A small text-conditioned image flow-matching model, trained from scratch.
Data: trained on drawn human figures in many poses, 195000 training examples.
Rows from block 2 of the denoiser, named by matrix and row number. Each number is 500 + 25 x the weight over its row's rms, rounded and kept within 0 to 999. All counts start at 0. Numbers have three digits each. After the name is the row's rms in percent of the matrix's.
# emb: conditioning projection (model.enc.1.0.emb.weight, 64x256), inputs 0-127
emb.0 087:513504529501489490493497564503530510485473530462451414512524515514481512527482514569485492475459479492514485507511518469408485498534486492513478507507508472531505491454490428509505515453548505529502482504462514495495511512477544514481514516529488532507463489516496517482478492530516484507526518436521537487549535525478485478463523493532539503515498510517445503478494510493538504493479
emb.1 098:491472466510474527515512514504492510505521485547526480518536486496503488489534510465485530502515505477500499510510499498470426473487496484496507519501467495498477518481485516523508529479544530520453500492472501472513497458477516531453484552493520498487482477505518508547474512502495511502493515437456518515502514515530510510480530475464491481495481503492523509512496509503550498552510
emb.2 086:506527542525474476497513545502536485526555460534444497489523497485506495520522526564491481512465513513492523525488492502501478518493488513496542479491527495504486513462492523532511477470522488542495480505498522524514575443511497519506515505514543511503500495500511521487503552489486495472490488439529473499530519476517525518502536497503493489496472487501489486515530524505579470532521
emb.3 104:516459501497498485479548459505505518521501503504477455518457472478486496511514479538484484508481517461496474489466505493504475489563493499496555462497472535488485554517502454538464483456501467498478523529510504507542490495516509535532496490492425489526507499501519475482533517502487542461504493454475493481480511499548483505493549473463498493491508542508516468491491495524531496493497
emb.4 101:496473490526491498497520471505440450488466480499479465493505492507503530459497473532479471520465522502529489514510515511501450524529501495524460524510510476504489477569500548529507504472476506533478503499487473500476530420506490477502491512511517445504463486500509524502485532524533481500522533487498490513500474497470524500488467550578506496474484514514538514510493494477501534500495
emb.5 094:512476446547514499517501513525529473517460477478511491515509453452515481451477515505497493495487495522452524479519475535503540497523480526494520498523525521467490508480477522504523489499447526494440492496511482509516464461508537501519518493498478496486532524498492504456502472518493546477519500499506484478442527472507535526513466491480488504506529488517570495506508481502509554502477
emb.6 100:490457543541533517482518478526525486479495517541545516500456483501477495432496483507500504477514476524468488441512500525477529537498459499510453497504473508486502520477462526498536504482526508505466507500498491540510511467486460495467458526500532563511486487491540499470485479518534475472491481470516503493478493522484492526551512479499502483503495506474526466523530512432537516494477
emb.7 099:522521514503490452507525529510467508527516507518489476540472496458483492488515532511504487495536508498548475512478496495551469515524491495471541484487493502529511515513494531532507499459543508521450495503513526485496496417454467461529485511485523546521495512465502507505510476477508511516533512464516534468502523512508504494520492483509492495505539470506500516531530497511537479514499
emb.8 103:465469509478513493527511497483504517528499476493559441508522498464516477464466475497491471500490461495439487491496483463511497498501520526492502478502503460521519489517499516526487521473507459499476466493499533466521533453442476505458452499505506482479499529475547476498551467520498523503496520447476484500510536493524569496442534491522516538507521493476502539501564517502517459524491
emb.9 087:498491474519509499490508526517546429506500512560521495448466483476508470504475484564463451472486478475467476478507478503535529553461494472484488489455496494498517502526523534473521505518472494494502539532462518499524504458486501493487514484491493506503503503494506486442488504509497482501507442547499499513466521470502533500489493527486539506558536484459451492504478502494479511521505
emb.10 101:519442504504484523498492517466435486523544473518546484507517494555508494502461489485505524475522518481490476463490520527473445497506497503488470449459457524492508494489499479514486484449514463516514521479552517484527482497518489492470490482526549545511489497474500525498506548497537516545494489503496473512471507485494486484497460535454483504466495536505497484477551506519579517477515
emb.11 100:472489517528513494535488528519545494521551492508486479479510496513469474416505514504487512512513489511491441482510469517534467492477461499476499486486465483503514482514475508546489482472489469523477505488551505481502527570468464476484498507484516531528492496475487536519485439492468539513461487536521494489505503496530471541500464517516484488507518526509468512511533486475545513491496
emb.12 102:503485522512515493539490489471513489506517474519492489503431446467512429499522519465485522494536551515535486521485498501570485537511465515491502498470451532503513506475487533502512537452514481509470484505468528500519490460474493469516492541470520515511512522512486525502485442498574525525488510474522528493484480452505488470503530481514499475463531513481523477474507536433526476517507
emb.13 096:507410528511497489485532467481543508514532489470451463498515502473499434482501524525510464505483482548509514502517506492484513500503487488519465481500512445502496498517489484498483467530519510491448533523515518517517546471551516543523559476492487495538534505457565494516533498530495537467504517474492473518466512494505508501490509537490466487535503501535467540467512494554533505518508
emb.14 101:535454507463520490477535498514489513514531508488486465517467492482457525518456483504480482455476453497509472454530505512497526506526500532523511518506500516491480505564497509525477469426497468521480531495497521471514544509461492539466489493499519495519488490509522494496522477478538474544523467507512516502447507562535478498431516496463510468461510550498525490514520490501530469510508
emb.15 084:481482584521514513508512474493450479507510556516474482517454463516497488498511487544520467463477507535510543519477492487482520479526479530514546484502440488501465492458483524487517554474503502493506523497510533508475494446509489525522526493502524479511491492512495506511487512544504450535503489476488496570491499522490541503501490528495518499511476555514459495501511513457515461535540
emb.16 098:474505552504491494504473506468493491555495518519513446523471507504503483508496499568498517482551488519516543531511516493517499504503487521492498476449499502491488522537453430523548500443510451456452473521523461501471542538483497501457483491490531499538524498533489483472481470496513507495455510481502532519471544509515492504510487470502516468449520525476539465465549505492563493523478
emb.17 118:463476521485499525479526457491520451483474512444541444483485508541495535522497481531481488482434501505503531475487490492500516537472492536511525492495518498491501493474501538477512472493502499508498527503491502526472492409526551479489492524555524494514490514510502499492503502482473469549499485578491492494494497527513515521466446489484507516427498507498480502499488491472510480461465
emb.18 089:533421510485480503479476520458486505484455496560514505500497506516529484530537447522517503523537491513483515504514504495524513482532510490497525524520473525524464508463496521537491544471565497483507490511488522510496458432512456518519509517511488533498500477482532461492532531483471490519515461516503525503500502506498447477494505454450481468485486503520500468467526530468540540515472
emb.19 104:487477511504510482520508454471477490501488523538485470533478462474548479448559467511509509497473499503531553489479480484529550492502526506510516480516435506521472506530526500536461510528538498539508472499498539495542472492517544501484516504476527470517523458516500522531535494507529530510505517495508532516500535496541498525511492498460499500526494521511492497550499492558484538495516
emb.20 097:508445499530546487510539489481451471520512507560528477520511475521534479518517526503465476482471511463500511475495496533465498478549464511474489475529523525480470508478415510486499499511508480549507470516538544501492450463507492498497463534496495487495485471477572509496468505503512505535501463471469503498494477488494481494481525482457488507462518510476543531514498487530553466480489
emb.21 093:528510501505506490562476487477497499491475471532476472495465514561547500521495441517511476491520481496546515465483460481516451483544504498512499540505520481542530486496500542481481471513502548513429460514564518504531489456477495508508466474496512496546504502491498500523491487514490514560478492500483519474456488514511492532502514516480495492520484509495493510500478527456541477499531
emb.22 118:490471533465488502473501502458513466505534526516477452516489500494535466444536498563463486477486486530516482510482508514471489490537489475495502483491485497498479505447512509484507501448532500492504506499508470499441528461460440493519462512479477533539553478468569507475520506490509502484463493500519494517506526503512523460500474504532512499512542526513499479495515498540578474480491
emb.23 097:525438476494494478554484509518506487557494506504525479490498510518495475483528518530498504493557534494525506499548489543473451495561513462512464523510507504491477501501509512524478521506499467532465463489455460462522497470502508483489516493478510462494505485503529498535507503511505453457510506452523505504510469507511513460519505539550503481482528481483496482537511514528506510507494
emb.24 109:505461470497554503515530531486443483495508501583550497484502507493528447512517493469498495503497501487504547510503505501471489515531503513491490507490479501518484532464487533511509507486538512525486455498495510495520510407471469490432479515479513523497492497510523513521467510506517517494511486454477542448509527495480471485517544469495476493476501507520489527467498508494552469502482
emb.25 088:510502528504462484510512471517474432532531528530520499475499508491514477500481434524488448518496516503452466497508480498499514501492475488502515490509471505511501521520534552519448473486521469511480422503461529490490519472481493527519459494494527476497522527500479521475536479511541535450544527515501517517477457500533533492488474528486499525504502480473492516478465477485464540540508
emb.26 093:517442508483513538464511489471484492517486500519524482452488506489525484478476454514495479479482516516519532496498500495606490485489483492471454474485481475529495492474474558481497510444476484495466492508486491558464472388489496534488510523496514509477506487505480505475522489518473542496496473566523535500549488530526482472497518512487493482528531515495536504501459497502587498504504
emb.27 104:463481538504481485543500543500509477480574503513512470508501465473507478449458524479489445482526476531457507479508496498514480531499484534465473504471490474504516474483504493475522479469475463523484511478483483515503485515474516494489451521513539495502504484509533496537484503521519505527489473490510491511514487474523511486499479508486488521527511513496518495569488504486563500506513
emb.28 097:484493473497468480507531486488533478495523477495474458519523496500488522451488472463519530493454514521522521532511493518466503487479482478447537531485463482480460493492492516527504454438531539547469498515512489510504462446449529540515538489534549480511477476509515521486486563520506529489484485464486494519505524459528519496451510520491480480462482507511465476474473487471497488468505
emb.29 086:539475487470513504507543483462477519491473494521514464482529481441530488484527508521475512513502490500546444494518520506541472477470478502474479479484457511482524514485458511496504512484530515474495453504493513455501510487535492501461503508491528461500497491548557508451481447496471520457499505478477478498523516488530487533534497498478491506491515505492554516514513499508534455526468
emb.30 101:513445478508512525479501500495429460475471525525528437514525482535498523535481501537508498515528512499506477508473498482491478482491491525511477476448494529447519515487463487499531511466530474507460503511496492511519528467450527540485517492490471549495519503497540462493507502498475524550493456494457526461471527486483491532503499494482504511509514529526481524495480540548571483490519
emb.31 085:503477511491503515492531520505505486501490481490536482532547484485516474503507468530525527524510513507522466531522500485524547506513505490495511490483461509522496493532483521539517508463529490484477458500504517486506547503519536495496485492486552525507504473495468501525488429489458517435497512448493536470504532480519514478518511513523527518527531509495459484534503510510521516502488
emb.32 090:489486534506518509490497509510493504484488480459451512505481538437511519519516576539504528521485510481484495492520522493513505501513508488499484471478482527484486487502481538520491475489511517503449442528461509494505545428472528516497503500504516554500506477477548505501533520520514499522456545459514534511504492509517469506540496503433494516451501528526522494502517496539556492542495
emb.33 097:523487477493539482536525488495499503550490495519559457497475497560533521502508508536504534517528482475495504525495499501510512485470477510492517509459538473538511499511523477528504517478520490494497456498532509481517506493495497475517531500462519512519505487491504520510508465512517469479506483474517514483500520500520536462483491505429500540465540495499478509491517532481523525509449
emb.34 097:439477495493510484520518450502540498511473491519504462473548520522470512478520497529494507483463509466480481505496490484497481500495425519524522500503569527525498490529472560495497500448498478532487531498476501512514451442514498489501538512519498468527513527524544457512491544504512477514501500509494507545497477503531499514490506524483499509458530461470476528538529507479525518501514
emb.35 099:560468531508461485472529509448486484508522493522495491485488499537532471480480532532515479505516453537475525498507466481552487540511522492496494467521505503521510500514521475480524539454499469481462509502542515449490481488483502494494452513508481534486511517424522516500515514492535467514505506564507498522478515495525528543463491521485522480520532543523487490498516550466525439495504
emb.36 113:483471471496484505496491474506516495533508479564532456474547487532493501533501467545502530520503504463490537511487451492549486514489527525501512490491482503504532501505503485499527493486560486474479478469556523478528454541528526481471518495511530531495543539501493481501466542508521533502487524476505529526496540483499474516498500465514512516488492489507507462490503517467553474500474
emb.37 111:518467506531485474479562440504500533463494507530550523524493489510475468472503476524491532527498461502541546515517478477490514473520437515468505486547462492527508503474527481524493464455514477501478484511480514534491471430474540532481516487502550489454524502479504539483517516490496506515510513512494462491476533506526482509470525536473494523508467532535474534469524506510511518493505
emb.38 092:464458508528455495528529544500489484510453479506593484501518537491516460432464489469501485499516468512464479492539495493505505512525505501450516503506512501493523499508485511486504512515492521466504430491530507470516522487441511497455466483524582482470479484533514499457476481497500457523481505526500491496517525482511505510513497543471507492548496524506490502509563482519514524505466
emb.39 117:490501494508478518542524509508498480523520487505477483495451544500512494448478547516478527501460539499498461526512498504516474513492506500512519484530474488485519511527474502519468570511526482486489522494480492475527548497466482479503494512470489502561483490559557529504481493480492472473516502483481508486501504468522517512547529504506515480533507498500531524498472507530490517510531
emb.40 096:513465522466491524508482521519478498514548497526516528515476536572519492495517512483473508433541508525489510485499506475549501494510487500518497529504499505478468507474479496489477456462468486498540506522494510455545507516482489482432503504488517478473505500469492511493471510501493558521471515540494491491486485493518526485479493476446514502444457550467474498497500496480452493491546
emb.41 118:495479504491464493482501507483495452480484473495525460449519516520511488460501466487503484470483490504515476476505502496575548492491464496489519476505511461477512478489486516471521480467447531494530500523521515502474490430475505445490513473544523516524504478537529506473535500521490443486486491495504497510494494487462529497521473522511486491506464494516488508471507494457473503479499
emb.42 108:522481484541507484494472480503525494477453514535495497486504494520504478482489490564498499491503536471477509494527488504495502487525519540533463521527499480519507491502470498500499483447501514483488470495493515452491520496494483481475502508508512489518502523544519512517514496533531499437506516459516551481492540515482525492489498507518543500460495496487518547512506480472551533514489
emb.43 084:501453461476510519501520509501525477481497500502429473510520498503499484500509504527483517491507499486532477497466520475543504484489418533519555497454505529481520483508463511502522511453491487499532504492504486483518483461495510486478474511472554518494484500507525508489477530483484500470470497511488527509506516495481490462546492482444533484472478480540504506454561533476532519541493
emb.44 088:494487522481526499507541467476538480502532496462550483501489476525505437513503546554516514503489467560480440506506498524507521509468475465491486481497481496497490444499496527489492511434514494474507563488523493522494456478472524487512513482500505525515505511485534501542477506495487465472473515544491506543463460511505525504502478505490527497498504544509490510510498471490538483502497
emb.45 126:516485512528522486532474541503481505502480472464500458473480487486475471474506530473492484493513550513500468542502521503493507516495507478511518482501528480481524505543458522525539534536473489495491480521445489492526514457478484476526467519532508478537496489568530485522517520509518491481508529508489501481479459477455536538546528503478501490491528463452480534501538491484491566520491
emb.46 102:533462517487468462532486506482483502474499496553544462502515496527506474475496507514492472470486497573464479484533464513594529513495467524519492504532477482458509481464515499468540514514487463470457506527512498466494477439483512509505488494481483485477504506476501518463523456488512468532506526526514473514495529473502529535486499509527486510493501490488486468495536491494442500507493
emb.47 097:506505459455511529517496470493517477501562502497516480495481498527486493485519465491481482473486498513499526483483465521458522496548492483491502475526451513485503475469541523532524489497495468490550515477496490480484482463525483486488486486477561483542518498516499538551499486488533443510487499496481510537528487497530490450488477493494525515465508552483520465479511514470534558494534
emb.48 112:504485490492464518528503518468445508509528527533513511470500461451527474485500492552509532488428528486524494495523499521484501512490522506515487470533485481471492506493501503516533498489512519506452513490414491492512511489502507525513516523516482520526500466523497526496467489485491536510486489456487503464534498508514529466483527504496477465509507488531534485505512501497540497546531
emb.49 106:469465542501463500478494477503496484487502441509552460485526495557448443501506527452506498491507494500511500520490486487520531480493462476495498535510476516463512456467462511465516490461524499517482503497520539492481516437488508502503490512468549490493499478504477525541532475499514511502497471468530487482493488491522512477490458469500508491504510506520492496489493520470512544474490
emb.50 090:469477545525504521526496560497517495486513521520495475484471508453481520469492445520524522534547479479487493493499459509500506488525483483502469481486464501511485498520526503502518489522499460462511504512489513461514457555514457488497500527489512530536498482486532478543457506495450531527494496499511489473512499524493519502488472475473550512496492528492501471492517507493542548526481
emb.51 083:526530553502527453516505510464458448494552512456503466504527529471535468497469486494467509510436492499476520515500492502519464492509463524518482492490443521505507498478502512503445475477501455447549491506490518507483541454482511501496507473521516509494480485439519494483481468498515454491525517489507509509526492495508480482488481502526512491491517493516442498469498460517558471479472
emb.52 103:469484502499490511515503514488476512544524517504506497489515499448514509489508436544517509450492527502495525503519507498480491487548451489517510503448483529508483516487519507479480546467503462488482486492478479508494445495536495499520506475522493471513519510517566497510551507498542474459485533454482503545520520512530505445527514523474527507498508523481515443513555518481515522517500
emb.53 111:500484491470502493529522496487468496471459518456519476477507514488520503490454443516518494468524521596482475497506487538517458492543487513506507482493483495494500478500497510485503503512454478443486517498463462489519487392501502517502514469502554573506476513521523517474511495490536471544494539561516483497505520502489491493487518537481511488514482514510522508498503490483563516543482
emb.54 095:502521515520521500549506498481479498523515490539484477523514531483525471470505465504486509515479512449519467478508473511528506479495478466467475488533477516499489452509476486525498470520490454497445501512532556490497512513513475502512520504485511506505489526483526533533504442457520532494506480488490518499519508556499479516477484518477518503442552528525500514507546465499543488503468
emb.55 093:482541494506493460494489502507491508527536493486487522511487515509532466528505495562533535506534514530492505491489524473545465495462501488491486505477491499508501488499537474531490483463506495507513482508511516541502481443450487492474494517519519535493490531451507475519474508521528532509497465488486510488523490524483481460483487505494473496536508499512474498555520493521543524509509
emb.56 093:503461532524460486469477498509517496523458491486546484523521499525509443517489532514524457481486507530497504489519462519476495518517532506465532497504515513500483482510502519508523524468548461484488476485503532469491490455483440459458482518512491509495480491504508531484572517475544470472511541459502529480511490493502503524509517512481500502494525513525513469520545511519547486480486
emb.57 119:493474494508500495494476556487438477492488485488448513500548512480549523526509511505532499485494530496481492490506490484530490484491535521476470517491482494502470484493480542524545468456465475532516496510442503515547514451471514486496468493498536523540449478486491476530455484519497537518471449466498522491513515496524535495502478492503505477512505472485509504499519511476519494526484
emb.58 108:502482461469522491481528500506526496493492477507459478491487508507516473475466524506452501464429521459542479506511511510475501518473485487491533511511492522495538488514510498509483517466497489548499507514484492491509509492469527497530493510498538465560498504489530504531544575500488493495480509458494484528502519508533492490465475486541482500462514517512487531527540480449495532473469
emb.59 103:527484480495453485486568501475485505509531505526460502509510504467498509522526459541499490521516505480530499526484493472504502503522513491509481492520522497517510517499535508521546512483498459495476478501463517464541545474508489532482487485484516486496510492527502497488510488481540516500502470476487469505490549489523517488484515482442534489499512481505496500498547524534582509515499
emb.60 109:527535509479521473526544495486559478502524510534499467520551437457480494487486494548510460521519470504480508445489518511484484521535491481511518500479502520490468466517490522489512480490480514526457469534516503471515522479503500514502446500513485481454476467488470484500537466514464515493514523522498511546529509532516530507516492482490470529467486515525525512565534496503516516500498
emb.61 096:538462544515466488493523471477476498519473501517517490533525469507544493503446525526515503487513487509517474500496517488512470487549497525462511480534500553479507519482475497513475474485530550485491476523495510481520497563493518555534498503516537523479498486469538497444493532507515496518520476505502499517489491492546499480503479546495509498564512535519562507509556493543560475498503
emb.62 092:477440541532521483497539542481479452505576495558533477486510485512487463492509529522495494487485539470516521524469490497550502517507523506496491521475460516508517496505489492513509516532496489487500517504493501550496507478485490470490465504498497495499501504505523495522470493511501526522531515500480529506456498461500509501525524496468501523480518531545452487497461496500513519520473
emb.63 103:471436492493485487534491492478494446489521494459568445474485506531502467482534480512510487490497476514490459487462416506544517475544490492527505482512502498453498506488453517487518482559435532470516512492508517427527512489448471487481528495498515504505495465528510463511499432483462491523480489559507483489491500500497518549493485496465526499487513500491488498500478536498542501505491